A small image denoising model, trained from scratch.
Model: 6.13M parameters, 40-pixel images, arch unet, norm batchnorm, activation silu, widths [48, 96, 192, 192].
Training: adamw at rate 0.0035, 20300 steps, batches of 256.
Rows from block 9 of a small image denoising model, named by matrix and row number. Rows with one number belong to one channel. Each number is 128 + 32 x the weight over its row's rms, rounded and kept within 0 to 255. All counts start at 0.
After each channel's rows are labels from the 100 images, of 14848, where the channel reaches its highest value: "top examples" is what is common among them; "patch colour" is the nearest of a few named colours to the mean colour under the peak. Only what is clearly more common there than usual is listed. The data: fractals drawn by 1,000 iterated function systems, in grey.
# convs0: first 3x3 conv (model.decb.0.1.convs.0.weight, 192x192x3x3, each kernel summed), inputs 96-191
# convs1: second 3x3 conv (model.decb.0.1.convs.1.weight, 192x192x3x3, transposed, each kernel summed), outputs 96-191

convs0.107 [155  85 129 120 150 153 138 116  97 135 128 158 132 125 134 113 105  98 163 127 120 182 161 153 152  97 131 127 112 178  82  34 150 137 131 140 135 178 155 106 105 132 117 127 107 125 155 126 130 178   0 106 116 151 149 151 103  71 128 115 160 115 126 133   0 137  72 139 136 148 143 155  97 112 126 133  93 142 123 192 113  97  90 106 108 113 117 139 146 173 157 176 156 122 148 121]
convs1.107 [141 156 125 102  91 113 123 112 146 114 133 128 131 171 110 129 133 139 128 100 150 160  81 150 134 102 135 152 120 104 135 166 180 123 100 129 119 132 104 164 100  83 178 109 131  96 145  85 244 138 140  33  70 161 118 132 134 156 140 118 155 142 118  95 199 131 128 144 108 127   9 114 171 129 147  75 104 121 146  90 164 104 214 122  93 134 148 149 110 148 142 117 139 164  97 152]
top examples: sparse; two maps
patch colour: black

convs0.21 [152  14 148 118 111 137 149 128 134 137 132 148  99 120 113 122 117 111 158 123 119 187 109 157 108 120 119 113 133 112 126 135 127 125 101  90   0 149 159 134 113 137 144 123 114 135 118 140 151   2  91 112 148 110 117 120 143 111 137 145 140 135 132  88 135 128 161 136 161 122 121 116 137 134 114 127 138 127 113 110 106 125 116 129 101  99 144 136 143 139 154 155 155 124 131 122]
convs1.21 [136 231 134 153 165 135  88 193 154 137 169 120  95 107 105 142 138 195 138 163 134  89  92 180 132 116 173  91 161  87 102 110 130 105  80 185  57 130  92 121 122 140 178 133 109 108 118 130 164  95 162  93 133 137 131  74 102 151 129 146 131 133 133 112  85 124 167 123 111  92 109 118 167 174 101 127 149 146  64 112 117 123 150 188 174 152  95 154 118 161 133  91 121 110 164 119]
top examples: dense
patch colour: grey

convs0.19 [106 193 116 163 161 121 101  94  87 172 126 109 128  90  99 150 115 122 121 117 125 155 115 131 154 105 115 135 154 105 145  67 144 159 124 171  50 102 134 147 132 137 138 103 123 123 133 148 160  94 135  76 149 205  95 116 143 130 123 135 114  87 127 143 109 124 163 128 129 113 172 155 145  84 105 117 109 164 128 155 109 162 152  61 102 141 117 132 122 144  30 110 130 130 142 129]
convs1.19 [144 255  99 181 168 111  91 110 134 150 162 159 140  98 102 113 150 147  59 141  93 138 144  90 165 118 162 143 163 116 127 103 128 140 182 134 147 134 112 120 171  95 165 139 115 118  70 190 141 142  96  97 182 151  39  98 103 112 120 184 126 100 139 136 149 129 125 125  69 149 148 203 144 142 101 137 127 182 135 105 121 124 168 109 138 129  99 110 123 139  94 108  88 134 160 155]
top examples: dark on light; dense
patch colour: grey

convs0.10 [102 133 129  86 125 151  82 129 115 142 149 140 159 110  86 151 119 102 112 152 132 121 131 196 193 128  99 216 109 150 166 120  92 105 178 109 101 125 113 100 239 145 107 105 107 114 108 117 151 136 174 131 126 140 108 126 168 136 112 129  88 104 109 107 109 113 114 150  96 135 142 124 122 159 114 113 144 158  86 161 127 151  97 108 191  99 104 119 140 159 145 104 135 112 112 165]
convs1.10 [130 128 121 188 157 135 162 163 135 107 124 117 103 144 140 128 107 182 159 133 148 111 123  75  84 105 141  40 144 124  90 116 107 157 105 131 123 140 133 178  35 104 109 148 149 160 167 148 134 128  87  87 153 123 124 143 119 156 121 170 128 126 132 165 140 182 103 104 151 125 103 163  87 120 157 150  75 141 157 113 130  99 140 134  80 164 171 122  90  88 108 151 142 164 171 124]
top examples: dark on light
patch colour: white

convs0.140 [170  75 132 112 134 124 124 101  72  90 118 134 126 110 130 115  98 130 140 136  94 188  51 118 128 144 129 142 103 145  99 172 221 107 132  17   0 132 123 106 131 134 122 137 144 138 149 140  73  82 125 201 126 102 140 151 153 126 135 103 146 133 131 107 138  98 122 135 111 139 119 121 163 145 134 112 182 113 138 129 132  91 205 158 165 106 124 108 133 126 177 142 159 131  87 112]
convs1.140 [127 147 170 128 109 138 144 135  89  83 104 122 113  78 113 128 143 106 141 117 135 136  70 152 106 144 165  88  59 166  88  89 108 120 142  86 103 114 144  90 139 184 107 131 145 103 184 127  70 116 155 130  92 108 193 111 153 142 130  93  97 109 126  79 160  61 142 131 114 145 149 145 139 142 113  60 191 123 124 141 130  67 148 196 164  94  99 115 149 137 185 149 129  87 152  42]
top examples: two maps; dense
patch colour: black

convs0.61 [115  97 101 127 130  74 111 134  81 159 144 120 146  57 107 166 103 179 150 138 105 136  75 152 117 144 144 150 139 111 139 113 155 116  96 135 144  72 136  97 114  90 142 114 107 139  68 154 112  91 178 123  96 179  99 130 148 101 103 149 135 112 116  86 146 123  85 109 126  66 126 184 169  80  81  77  81 150 158 224 128  63 150 115 127 107 120 150  74 103 141  93 126 111 129 138]
convs1.61 [150 196 138  75  76 134 114 104 159 141 140 136 154 163 202  89 186  95 156  96 101 160 207 101  70 122 105 126 186 100 106 155 142  70 104 133 168  81 121 123 131 118 119 137 117  73 120 104 119 193 144 149 158 146 153  85  96 117  90  79 153 137 124 161  88  71 126 137 111 128 184 132 124 133 152 125 129 170 129 107 126  83 135 101 102 169 157 138 106 114 102 139  76 142 160 154]
top examples: dark on light; dense
patch colour: grey

convs0.113 [140 121 151  89  92 129 143 117  87 122 142  69 129  96 130  98  97 161 146 114 125   0  79 181 125 124 183 137 147 112  74 115 140 114  90  78 125  95 111 148 100 116  87 120  60 108 159 117  63 116 128 143 142  77 181 202 140  81 121 136 125 134 136 102 117  82 134 152  93 148 102  74  76 105 146 107 132  88 184 100 136  88 122 118 113 130 163 110 116 138 123 118 118 129 107  92]
convs1.113 [ 91  65 175  68  73 113 183 182 112 116 159 142 130 105  89 133 140 121 151 124 126 139 102 149 135 172 112 138 134 150 120 166 158  83  86  54 190  91 189 139 160 172  80 113 111 120 180 135 141 148 143  98 134 144 231 119 186 120 130 107  83 114 118  91 128 114 113 148 158 130 119  67 154 133 134  90  94 115 221 165 157 109 117 151 144 105 163 126 146 136  84 134 141 118 167 163]
top examples: two maps; sparse
patch colour: grey

convs0.184 [132  84 106 134 122 142 134 128 122 116 124 111 119 117 150 129  66 143 117 128 111 104  61 120 138 107  77 135 104 115 116 141 187 176 122 138   0 116 114 120 128 124 118 120 101 134 162 106  87  23 135 148 128 104 137 108 125 115 125 104 123 133 131 121 139 116 127 142 127 120 134  97 140 135 147 129 125 122 131 118 140 105 124 136 132 122 135 112 116 137 138 137 138 140 135 106]
convs1.184 [110 116 148  83  94 156  88  97 143 109 134  72 155  96 115 107 113 129 180 104 125 113 124 234 109 117 177  99  91 112 115 153 139  96  51 148  28  86 109 108 105 152 113 125 132  95 164 104 204  69 166 125 109 127 167 145 145 124 134  90  92 134  99 131 114  93 131 128  82 161 145  98 110 115 105 137 164  86 112 161 167 109 123 170 133 102  98 156 126 126 164  88 172  89 102 105]
top examples: two maps
patch colour: black

convs0.65 [137  51 129 128 126 132 128 140  99 105 121 106 120 128 140 122  48 123 124 139 112 128  27 124 127 119  88 138 112 128 117 138 156 136 130  92   0 134 130 117 125 129 102 121 121 129 152 121  88   0 122 156 127  89 136 114 133 115 143 103 129 124 127 115 136 117 118 129 136 132 130 118 147 156 153 116 139 110 142 128 133 114 151 134 135 116 129 124 115 123 126 141 142 129 107  99]
convs1.65 [ 99 154 166 164 103 168 140 144 137 114 126  77 133  90 135 132 114 129 178 137 132 131  65 216 129 135 181  79  85 126 107 115  61 128  82 164   0 100 131  91 105 154 151 144 144 105 156 107 169  54 157 109 120 127 168 146 124 155 120 105 101 111 113 114 132  92 150 123  91 163 137 140 100 131  99 115 192  99  85 150 161  80 136 195 184 110 115 129 115 120 150 112 148  88 147  78]
top examples: two maps; sparse
patch colour: black

convs0.153 [128 177 146 115 170 159 105 174  95 127  49 100  66 119 106  88 146 120 153   0 158  73 102 156 115 134 133 127 131 106 128 103  96 100 126  88 156 115 141 136 121 127  56 102  92 115 131 164 111 131 126  84 143 129 159 145 136  99 101 144 118 133 120  94 121  76 121 143 126 145  92  99  68 114  93  77 120 102 191 109 167 106 103 120  30 129 150  92 152 120 137 148 118 127 110  88]
convs1.153 [145 150  87  75 128 156 125 173 127 150  90 180 124 145  97 168 140  96 118  34 122 131 133 126 139 171 136 168 145 113 119 140 156  96 111  65 148  87 150  87 138 150  74 117 140 172 123 116 145 157 126 137 152 102 149 120 140 171  95 121  98 102  98 104 127 161 113 146 138 131  68 141  97 114  90 159 103 157 173 184 183 120 106 138 128 134 148 149 163  82 128 155  78 141  89 122]
top examples: two maps
patch colour: grey

convs0.12 [134  35 136 131 136 149 129 111 127 140 132 130 105 136 129 124  80 134 134 129 119 157  78 131 138 119 128 124 144 115 130 118 120 119 119 105   0 126 146 125 124 129 119 129 124 133 137 130 145   0 136 111 133 123 139 118 129 138 124 135 129 117 131 119 166 117 148 123 154 134 137 126 121 133 127 109 105 132 125 146 128 151 108 103 108 108 131 124 140 133 113 138 147 131 129 131]
convs1.12 [103 241 122 174 153 145 115 184 139 153 174 122 135 104 117 127 133 189 131 169 132  74 123 194 156 149 197 118 161  85 155 131 122 111  94 187   0 115  98 108 147 117 162 134  97 124  93 104 189  67 148 108 121 143 100 111  91 157 132 161 108 113 124 127 127 126 149 120  73 112 138 146 159 161  79 132 161 124  93 125 152 129 143 173 179 144 116 143 111 146 120  77 121  99 133 150]
top examples: dense
patch colour: grey

convs0.146 [154 124 112 147  93 103 128 111 111  91 146 144 123 145 138 110  86 131 122 109 114 139 131 128  92  64 111 110 113 123 105 115  95 154 122  80 144 119 119 142 136 149  97 164 101 147  80 125 110  75 122 200 141 121 127 108 163 111 105 106 129 127 115 140 135 145  76 137 130 116  79 154 203 142 116 163 142 115 167   0 153 131 143  87 158 153  87  46 124 161 115 147 131 129 145 131]
convs1.146 [126  65 133  79 123 141 133  64 126 111 129 100 113 169 141  72 132 125 123  77  95 139 161  97 126 168 136  40  52 153 183 119 161 102 106 120 139  89 155 159  98  82  74  87 148  88 155 118 137 127 135 129 118 105 135 100 127 150 161 108 132 155  97 171 147 108  99 120 100 166 165  74 132 102 150 168 129 201 117 195 114  63  76 139 112 138 118  60 120 102 103 135 108 145 175 159]
top examples: dense; dark on light
patch colour: grey

convs0.177 [103 125 136  83 113 150  69 140 111 155 154 136 158 118 106 150 106 108 120 143 106 128 121 200 201 123  75 196 130 122 153 126  89 124 169 117  98 107 110  97 239 149 116 104  89 112 115 137 140 121 175 150 119 145 148 113 170 137 114 135  86 114 107 110 107 110 126 146  75 156 136 100 120 150 118 113 155 150  80 154 135 138  77  93 187 104 127 119 137 149 119 102 131 109 126 160]
convs1.177 [133 123 139 168 163 135 166 174 122 102 137 122  85 135 110 124 104 140 165 117 127 105 113 105  90 103 147  42 129 133 121 107  89 154 125 149 109 143 121 161  43 127  96 140 143 157 178 162 122 128 124  94 180 127 108 171 121 162 118 140 111 132 127 151 158 183 109 109 142 134 155 179 104 116 144 177 100 173 176 122 124 118 157 126  81 149 165 134  95  76 125 153 161 164 177 114]
top examples: two maps; sparse
patch colour: white

convs0.41 [100 122 153 106 152 149 154 129 110 144 125 188  85 125 176 103  89 148 149 132 115 155 111  95 168 142 175 106 102 143 102 107 132 117 121 192 133 153 136 127  84 146  57  95 101 110 100 133 117  83 136 120 126 159  61 131 137  89 118  73 110 104 108 119 185 181 117 120 127 165 162 164 123 118  87 181 115 150 153 137 112 130 144 151 154 130 129  87 155 102 103 179 110  96 114 114]
convs1.41 [120 218 122 122 122 133  84 142 166 145 170 125 136 128  63 120 171 108 106 135 114 154 177 116 123 168 149 158 155 116 123 137 139 110 126  85 118 126 139 134 118 165 151 151 134 116  91  83 227 123 132 157 126 149 118 135 170  84 100 167 135 130 128 163 101 104 132 138 125 138  31 154 124 145 167 108  96 119 144  60  97  69 139 155 134 163  93 111 108 128 108 149 104 129 108 149]
top examples: sparse; dark on light; two maps
patch colour: white